config.yaml
model: "CTC audio transcriber"
dataset: "Morse code for random letters and digits, with fading, noise and interfering tones"
train_examples: 26041
time_shift_ms: 100
input: "waveform_16khz"
tokenizer: "char"
vocab_size: 41
arch: "jasper"
norm: "groupnorm"
activation: "relu"
weight_standardization: false
depths: [5, 5, 5]
kernel_size: 9
wave_channels: 96
wave_strides: [10, 4, 4]
widths: [128, 160, 192]
init: "trunc_normal_002"
residual_init: "zero_last"
optimizer: "soap"
beta2: 0.99
lr: 0.0041
beta1: 0.95
shampoo_beta: 0.95
eps: 1e-08
precondition_frequency: 20
max_precond_dim: 1536
merge_dims: false
one_sided: true
adamw_lr_other_params: 0.0024
grad_clip: 0.5
steps: 10100
batch_size: 128
epochs: 49.6
lr_schedule: "cosine_restarts"
final_lr_fraction: 0.05
warmup_steps: 500
weight_decay: 0.06
adamw_weight_decay_other_params: 0.05
Rows from block 9 of a small CTC audio transcriber, named by matrix and row number. Rows with one number belong to one channel. Each number is 500 + 25 x the weight over its row's rms, rounded and kept within 0 to 999. All counts start at 0. Numbers have three digits each.
After each channel's rows are labels from the 100 clips, of 14976, where the channel reaches its highest value: "top examples" is what is common among them. Only what is clearly more common there than usual is listed. The data: Morse code for random letters and digits, with fading, noise and interfering tones. In brackets: how many of the 100.
# convs0: first width-9 conv (model.blocks.9.convs.0.weight, 160x160x9, each kernel summed), inputs 0-159
# convs1: second width-9 conv (model.blocks.9.convs.1.weight, 160x160x9, transposed, each kernel summed), outputs 0-159

convs0.159:437493534445487522502542446482521480473502498501566501485491487479506487502457492561539487463483493496513498504473451443501512478476486491476520474491537497521501483512485504495510517504526501500500492511516480482513490484453480470490526536493482516489456498499505465504506510545505491421439478518518560489513500492499497457483507487500531496523486461505477492498507503534548500457483502519503511490474446532487497432491493520476497500505512512509505501490529483467500472486472525
convs1.159:506491481490472488475497516498507468488498480496496496493505473530480506474470486487479451414482495475422484472460485458487502452486493497492472492495515511507545496487492497497494557489504516520502517502489505521499507491479510568581474518486497501504502514504522496514521525558494485500497506485509503464513517479484516497523505567528517551501489537548420498530519546482499490495493515503490512516480504493493487516509557512487520495508493451489524495513465474489555499503493495
top examples: speed: fast (71); the character "d" (51)

convs0.52:479468505538497463560495489509459495544498490499492508559550479501507503513488498561464484483502512488535510470497582506493474483478537505550490511447464498511498493470567502497499468515483472506469494516502490508472458517500535467521512457505474512536486490503480489504507517501497509467506499484497527487553495506487477566531490520497485501515536533486471465503466509475469512470509495430466496501510465509523500487487465503475498476466492462499494505530482499478509500505494506
convs1.52:546392448520533493524481471448454522492485551467485527521454481471492479556492494506519539483491499508467520500479522505518483508491496476541482494519522482471483498517490525502524514476483491504487526505540476509499490488498512426557497495508480496503480534506490529485498506488513470514509502505506502528548500483510509523511490493480534519516441475477524517491458508479511510501499505489520489499448466512475470499545476489509513505577494520501512480510520501506518502486494495
top examples: speed: slow (74); reverberation (39)

convs0.125:456485504490501539454477468513502495488499501506556503420494498497468528484507502520502516507523505493491498480503494439517464514506502499450528477501528525510504468492484508540451501452526482512458534493489449511444494480470498476529490488514498525479445521516498470521506474518458499472482491493543454504469502497480489556493516485475485510515499511490471523497533506513482489505484496473455535523507477475517498461498481522474517497487525481546504485492534490474528485423524518
convs1.125:503487529501497498522496514499477508512510475481503502493504487507520478490479476505501503452472492480486490483480499505507475517487528480488500495484483543516530483495439496491501521486498496546479498503477509505489515505504495545527519494474480504494464496514482499480474510503524492481463484486510492484453469451451494481600482532525513570485488534522415497520511538495488481491525508517460560500517514520513419515500536501511544482505509484514481497489467472497435538494515471
top examples: the character "t" (60)

convs0.141:460521488539493488497530458490527463561505495476501498484451509478505517533477497547502501488524501529470501476474505485491542475462497509502501502525547478471500506577531512503506486489505530490488519467466491491551454564517505499503559529502519476463473475500483469517500506503490491459523473481474516541492512495496521524463516494502539482501497533518465471476494505537549505528529479510444511470466473513503498472487495501460499526528523520472519486540489490513494499533477490
convs1.141:497572390481451517462518541508540467458522475498499468500529502503487472582486486512505517496502492519487476502493511507508503453465477525503482496440504520488501496490486496522475497490501492528482499496508484492477495496495498501481489489542470488484497463434474512489467498488488512495476486481459489477474504510511510489450511516504537423501462489517529504530491498482497499514491505511485524498506509511468512514499500513485493468465463444501503487502478472520537518512495471
top examples: speed: slow (76); reverberation (73)

convs0.60:522500465488537523523504512462507549573493470493504474566524469491531508522491499517506521496514520467503470554554533538455514504514507506504453484557501487467504483465524495521512502575537532516529542476468470461491505502533497512520520551477481508499533473527488543496454472453539505520489509479523479511535505496503530528497504494497524515518512520475512501471506498525496479499482464478506510485495540482504505484528525460511496495473511520496503491513512521537504496492502518
convs1.60:494514515508517518495481489505506525485488486479506491531469496479502486476476482463476461494470476485486474493498509475498517497483497521543461483513501483487470487538411466493493491474478489528515462519472499487503483507485505519481465483506473496468471551522459460491518506452464496482476494517511502460474494506511471489533497479495482566509462507484438501496478478428518494504506493523480570457509506502480459487497522493485497481540519511483439438470490505486461493492494519
top examples: the character "t" (43); reverberation (39)

convs0.64:476499495477513521535542480473508495531491493489479504498470450475495510504497481467531481503515487540477492544484494483549472484485486510484494499485516528466502486523491491507508449536479559518489504494463449469485481518497447470482520489507516551494489497495471487503475453460495485451462500535515482550482524457491496517460515527501489518520489490446488477504529497540473507493491456480459498469461504505509498483465455461490469496511541518508504494549466475516539488465470506
convs1.64:452492496499457514473517507512503517473499488499495459505501480497505480478488496520489500522486510495513517498507503495491501538549504506490522490467513519484451523547497508503498435510509494484512528509507467488512476493478486524460532481437460488481466462500457463482457486479462486504481466503439505564503485446482486484544507542533506496501535512522431504532487513485542509477489473503501553525505524503510434534535496496493470490485512510498476481538459492508469512509475499
top examples: the character "8" (36); the character "0" (34); reverberation (33)

convs0.143:484533412508497512546504469474507490509495521565502512509418493449514531455468486519551486479529494509487483532472490488504494479486487496489531520468528494479494493503473542530516497487509529496488500499509500463527490521487501563499555503497520536486516473511483485523505488531532520452478503466485439499475514529508499510524522494534471496533460508501485512506546514529496504494506507469469517467512505528524498471472518471491478505497495483499524492480505540497474470538533486
convs1.143:490484468498548504494504491474480518507480569494498485461427474517485492589481490443505497556504503488456495502494503491482457480502481463462508454461481468478495484475479485479484496508492513479506476500509491492477503482507484531526532502488504494491491503434481456488475504534470494477493499493453524487485481460484494484524500492514513524489495509531491513487505483519497518486493495494455527515504493496541530484541583499492546486482509515497499497576484520497504509499495489
top examples: speed: slow (74); the character "p" (28)

convs0.69:487459508532496464448480491493463495471470512487506476522483510495445487471499493467422503540483523503505483498479459457464504491480576499523479479517466474512499504474521477481499491543509465512560489509476491505470547573492516511478535550519496487503513512507511496488488509488536494506490489510481520480527487498489507490510507485557544499479493507566488469484473490482562475543522514493484486490495537500506504469489500532536519508504525490470491468499488518514475496500495498
convs1.69:516464486526537492506484477472533473506490527479499507488477484499508518474499512486518442530500483514497518499495522501520547564530500508531503501532578534515553481491509538484508527531498473509503511489520489500485497505522491515504500498548463509531463511523551488524489512498551509512521504529515489506519519512522474517445523531520389481505504497466501490501460514500503485505512501507570486504493484515477502502497487486496450476457480495476480475493461546496489508473495491
top examples: the character "e" (36)

convs0.26:511495473456502501513497508449502516498473531519515510546518514511529501495498482457500532494525506519483508494524533498509541515520510496509509509468482506511505525525479501524560528516531534530519530503487470479467522585534540536479509513512448494511478539515496529520498457501533500534489510496537483516459536505517485515508536492503466524518434471521476444493540513473528491511487562510503509504513525475493509503539538506484520541529536515515480495503543525488507523497472512
convs1.26:477511511474477460513485506497403449485486461468479482482496497492492513468485480452493497426469488480470479496497497482489536513430492489509465530504512504549563495513493498501519506508514530523510486506509497495514500510521507519542501479479497508505488551566516494495527495540488491501491496500481483467465506483486494483528494488507486527494521464482454490473470556480511523495506510493477566499484491507446474502493528505481525503453488483518477477507498492475480467527474515
top examples: speed: slow (81); reverberation (70)

convs0.87:491520490460524497478490478446535506569510479451471505467476489454492478482477482521467492509493493469542496514505541490520520511510483526478498490508466542503500532510487507525504484530526516517511508480491505500478475510465486467484507529530462545527486511510463502513490524520458514487487492519501547488493521519491482491526522516498532491524518474557483459506534512499460503475519461415474503501480501543525498478465485523427467486506503492521504516485466484507521525477549515
convs1.87:463455511535589510508498467473525510557463592448479501513418492455507529517498514543499499471497494501471496492470494505481486512513488495498511472475498497543470496513503535505501537516507485544523518517531497510520482509517510495463551512494523495506513489482497514500509475436492493511509495495535465490501518514526501480453508505513524528508486497529515493476504526465483542500507501495503447499486480487451510481494515506486502489452488508500492472475461460488492500494483505
top examples: speed: slow (91); the character "j" (32); the character "o" (31)

convs0.148:479494496492501525466499485526495500482512522469477515529517523498496479509502498489497495517506493528413518519468451480449484497468548500494499508525519517526507475500449510509507513496519483468483489520468475502476500488501532545509441514495476510501454574519451470520534473484511493488523488518489512483478505521511485566462501485480500484493507481530477541465483518511505504501458522449507513496466446532495506516482498490467511521442487543495516490562504493477522511514478528
convs1.148:494627565464500467511511513544435446548513477537513494481521490488476506497486472524494506508490478490595489486483496482480529475475491514503497520528516504559508508498535531499510515502506499484512491489443509491487488500507502506536502493480499493480527485491504489502515519503502488500507491506489496504496506468510512515549522521515515494513556520515518498480477514510468489527511513504469501502533506496502542486480473485491542515498495481491505503544534444484478493512475472
top examples: reverberation (87); speed: slow (79)

convs0.46:498468463476489467512512493462479528475517495460503487425531488522485514472492474459450507511499529456527515499508525523466463489484564493477486509478499487530489523463499497498480519512468493518506497511501474480467529421507499482449453461509488466506510487514523495496502506505482489471514566450509479479492513500513521467534506509502461477490470501470431495497495501486463483513486443469444496505505512468487496526464491498486514483473507496470512484476480500468502506494508500
convs1.46:481423554487501453504475459431401499507446524440475518497459510459482484479511499467494493488508483498464498515504480497500494529508482499507474515499517487508466489483482510488494521506503471435518510498486502479476489513484484456451511488526520485494517497546494524488491508500505507472468491536502538501527489537488523492489511471492492533508519512511526509500481479433500518512509502518466506490473490501502499480505508467480467503457507530487454471473494480495463494486480465
top examples: speed: slow (76); the character "e" (44); first character: e (32); the character "1" (29)

convs0.47:507482546470496490511494474537508456435470539529494523470482568459535503489506480531508458450522516507484496488488509474526486491459505511493468520539483515516505478483492511472450500556517489506478475503474452510479508484456511538506508517499503499507450491496468475494519506518504474479508508496485498485498473506500450530479478490470470488484465482484525487479493486507482531497483477489496465472476409509484497553477483493467492485471518532470491486550522517494495474498472494
convs1.47:540499501512473497488491478495493470438495484485508499493500513448498505506458469502473491457503488528526501511481488521499499545516509508510488506487499485514493493488439475487495462520480507522473511506492486513487549495482513500538502502490491483488506416485505513494494498491483484488464502504455498479521467510521497505478480509496581455490453502503470475541481468491505470524530494487474562518501471488524503510493432481504468491534477451504500477580489515486526480485504437
top examples: speed: fast (70); the character "6" (54); the character "9" (28)

convs0.147:467487496496492504499488469492493490512505500492495508485518511509510521521510512525498484514519498498463516518471509466484538491464504504555485503446508489484495487468487491500444483493492485479490492498458489535522459518509503543538500596505552498508483467477447470512504517501549507493483481511492480447490496487493529574482478493460538484487554483505475518495476509511510512502525481429515516490503586567503505485493473488539499518515515501490506513533500476500507503507520508
convs1.147:516512484496458507500518539501495441489507476507500521532563519456508505552467491548478483477496495511568475490471494508485495509493505480503503495512521503547520492523541475492520547473534503514493501503458486501499489475496495493575500482497483506450529477524513521537518544483536497545481491474490492480479510534491506483530505513526515428498465555501525530479489509506506466515522480517531469528479509500483514513515506469502495479456508470468527466508469516469482503496510449
top examples: reverberation (98)

convs0.99:482458462527481454477407494465396503514483490502486507482581509509520521532470498488432499484504541495532502492471514478488485482497483498490475469506471503501502530475520489506504492471458421490509497506503458505524515503484493481497480486498509439507498504484499482493504510507499489496507453481489511522529486463510487519507487521496513532457495493497460488514474499420517520476523480485506504503498484489456496507502486498519502513501524520506490511506486499497486496518460506
convs1.99:487539521525515496521520489497534465533493466513509510511527486469493470463481483485496494444499464486567497499490518457503497553519504497505504500517484489490523497525509522499505510532499515480490493502451497497513504518492494565473539495474544521509492501492488495505475474464479517485464483501460465479531529593490520462420508518480566517512499523508484544494517482473494464528498514528517506510508501477504487490522504542491473479533504529487555489476484490504465513523482517
top examples: speed: fast (78); the character "e" (55); the character "t" (36); the character "7" (29)

convs0.74:476500504543532505541460473500512465454491511512480487522463483517547509496524490517509472555501472483497485503464495466513522468459445502504491486498482511477503483465487523504508470518493498475514497482486474505483460477449464492489468439502496495479479519504477461508490500447507515481462500468461471504500510497480526486493508491480510494505483523459488523489513496523448507469513508545523510454542418533526500536491501520496494515510495520481534459522445490523522508549510505
convs1.74:477600483475521497525513516541465469545520558523512494460492486485520497543501523517523514610555524535525481530540506546510500495499507517496494505502510480499456507501486488497486456503503492483486499473515496510499467501493498494492521512496496473498485494487484489493462487478498522502491492487502486510488456454509491513507487489461480514488515499468501473528503500549446529520521497499454534501566506495493482477471520486513515508458486489501503489514535495529483474490504461
top examples: speed: slow (62); reverberation (37)

convs0.82:517496485503490489536575489483509527517537474503481499539431443510466525510506510472496517530525498491480521486513497524505466507528504512487499497547526501481505503564509501518508489529507532483502508495495520483551503524476521466495495519506538538502454490505466533501481488487524522456506481505544491474502511507495519467522521527520476516515494516531458449517474508518565504595502493486488522510456525518496494504492502482471518499496508542544501539510481519516521528530510498
convs1.82:471483498481492515470479469516462462484503483485487486501479500476512487498513547512484498477543527525568488525531517521487493543551501483490521501489493544511462487508516492502497450503512491499504506517496490507513478506504508566472548482516492502478534533555498543504492503514454496519499514500494495542464517535499512513528504510505519504503481498490475521483521481511502523480494480490482536504500492497494433506491453466509434469425505522498462468461485427478473537484489513
top examples: reverberation (44)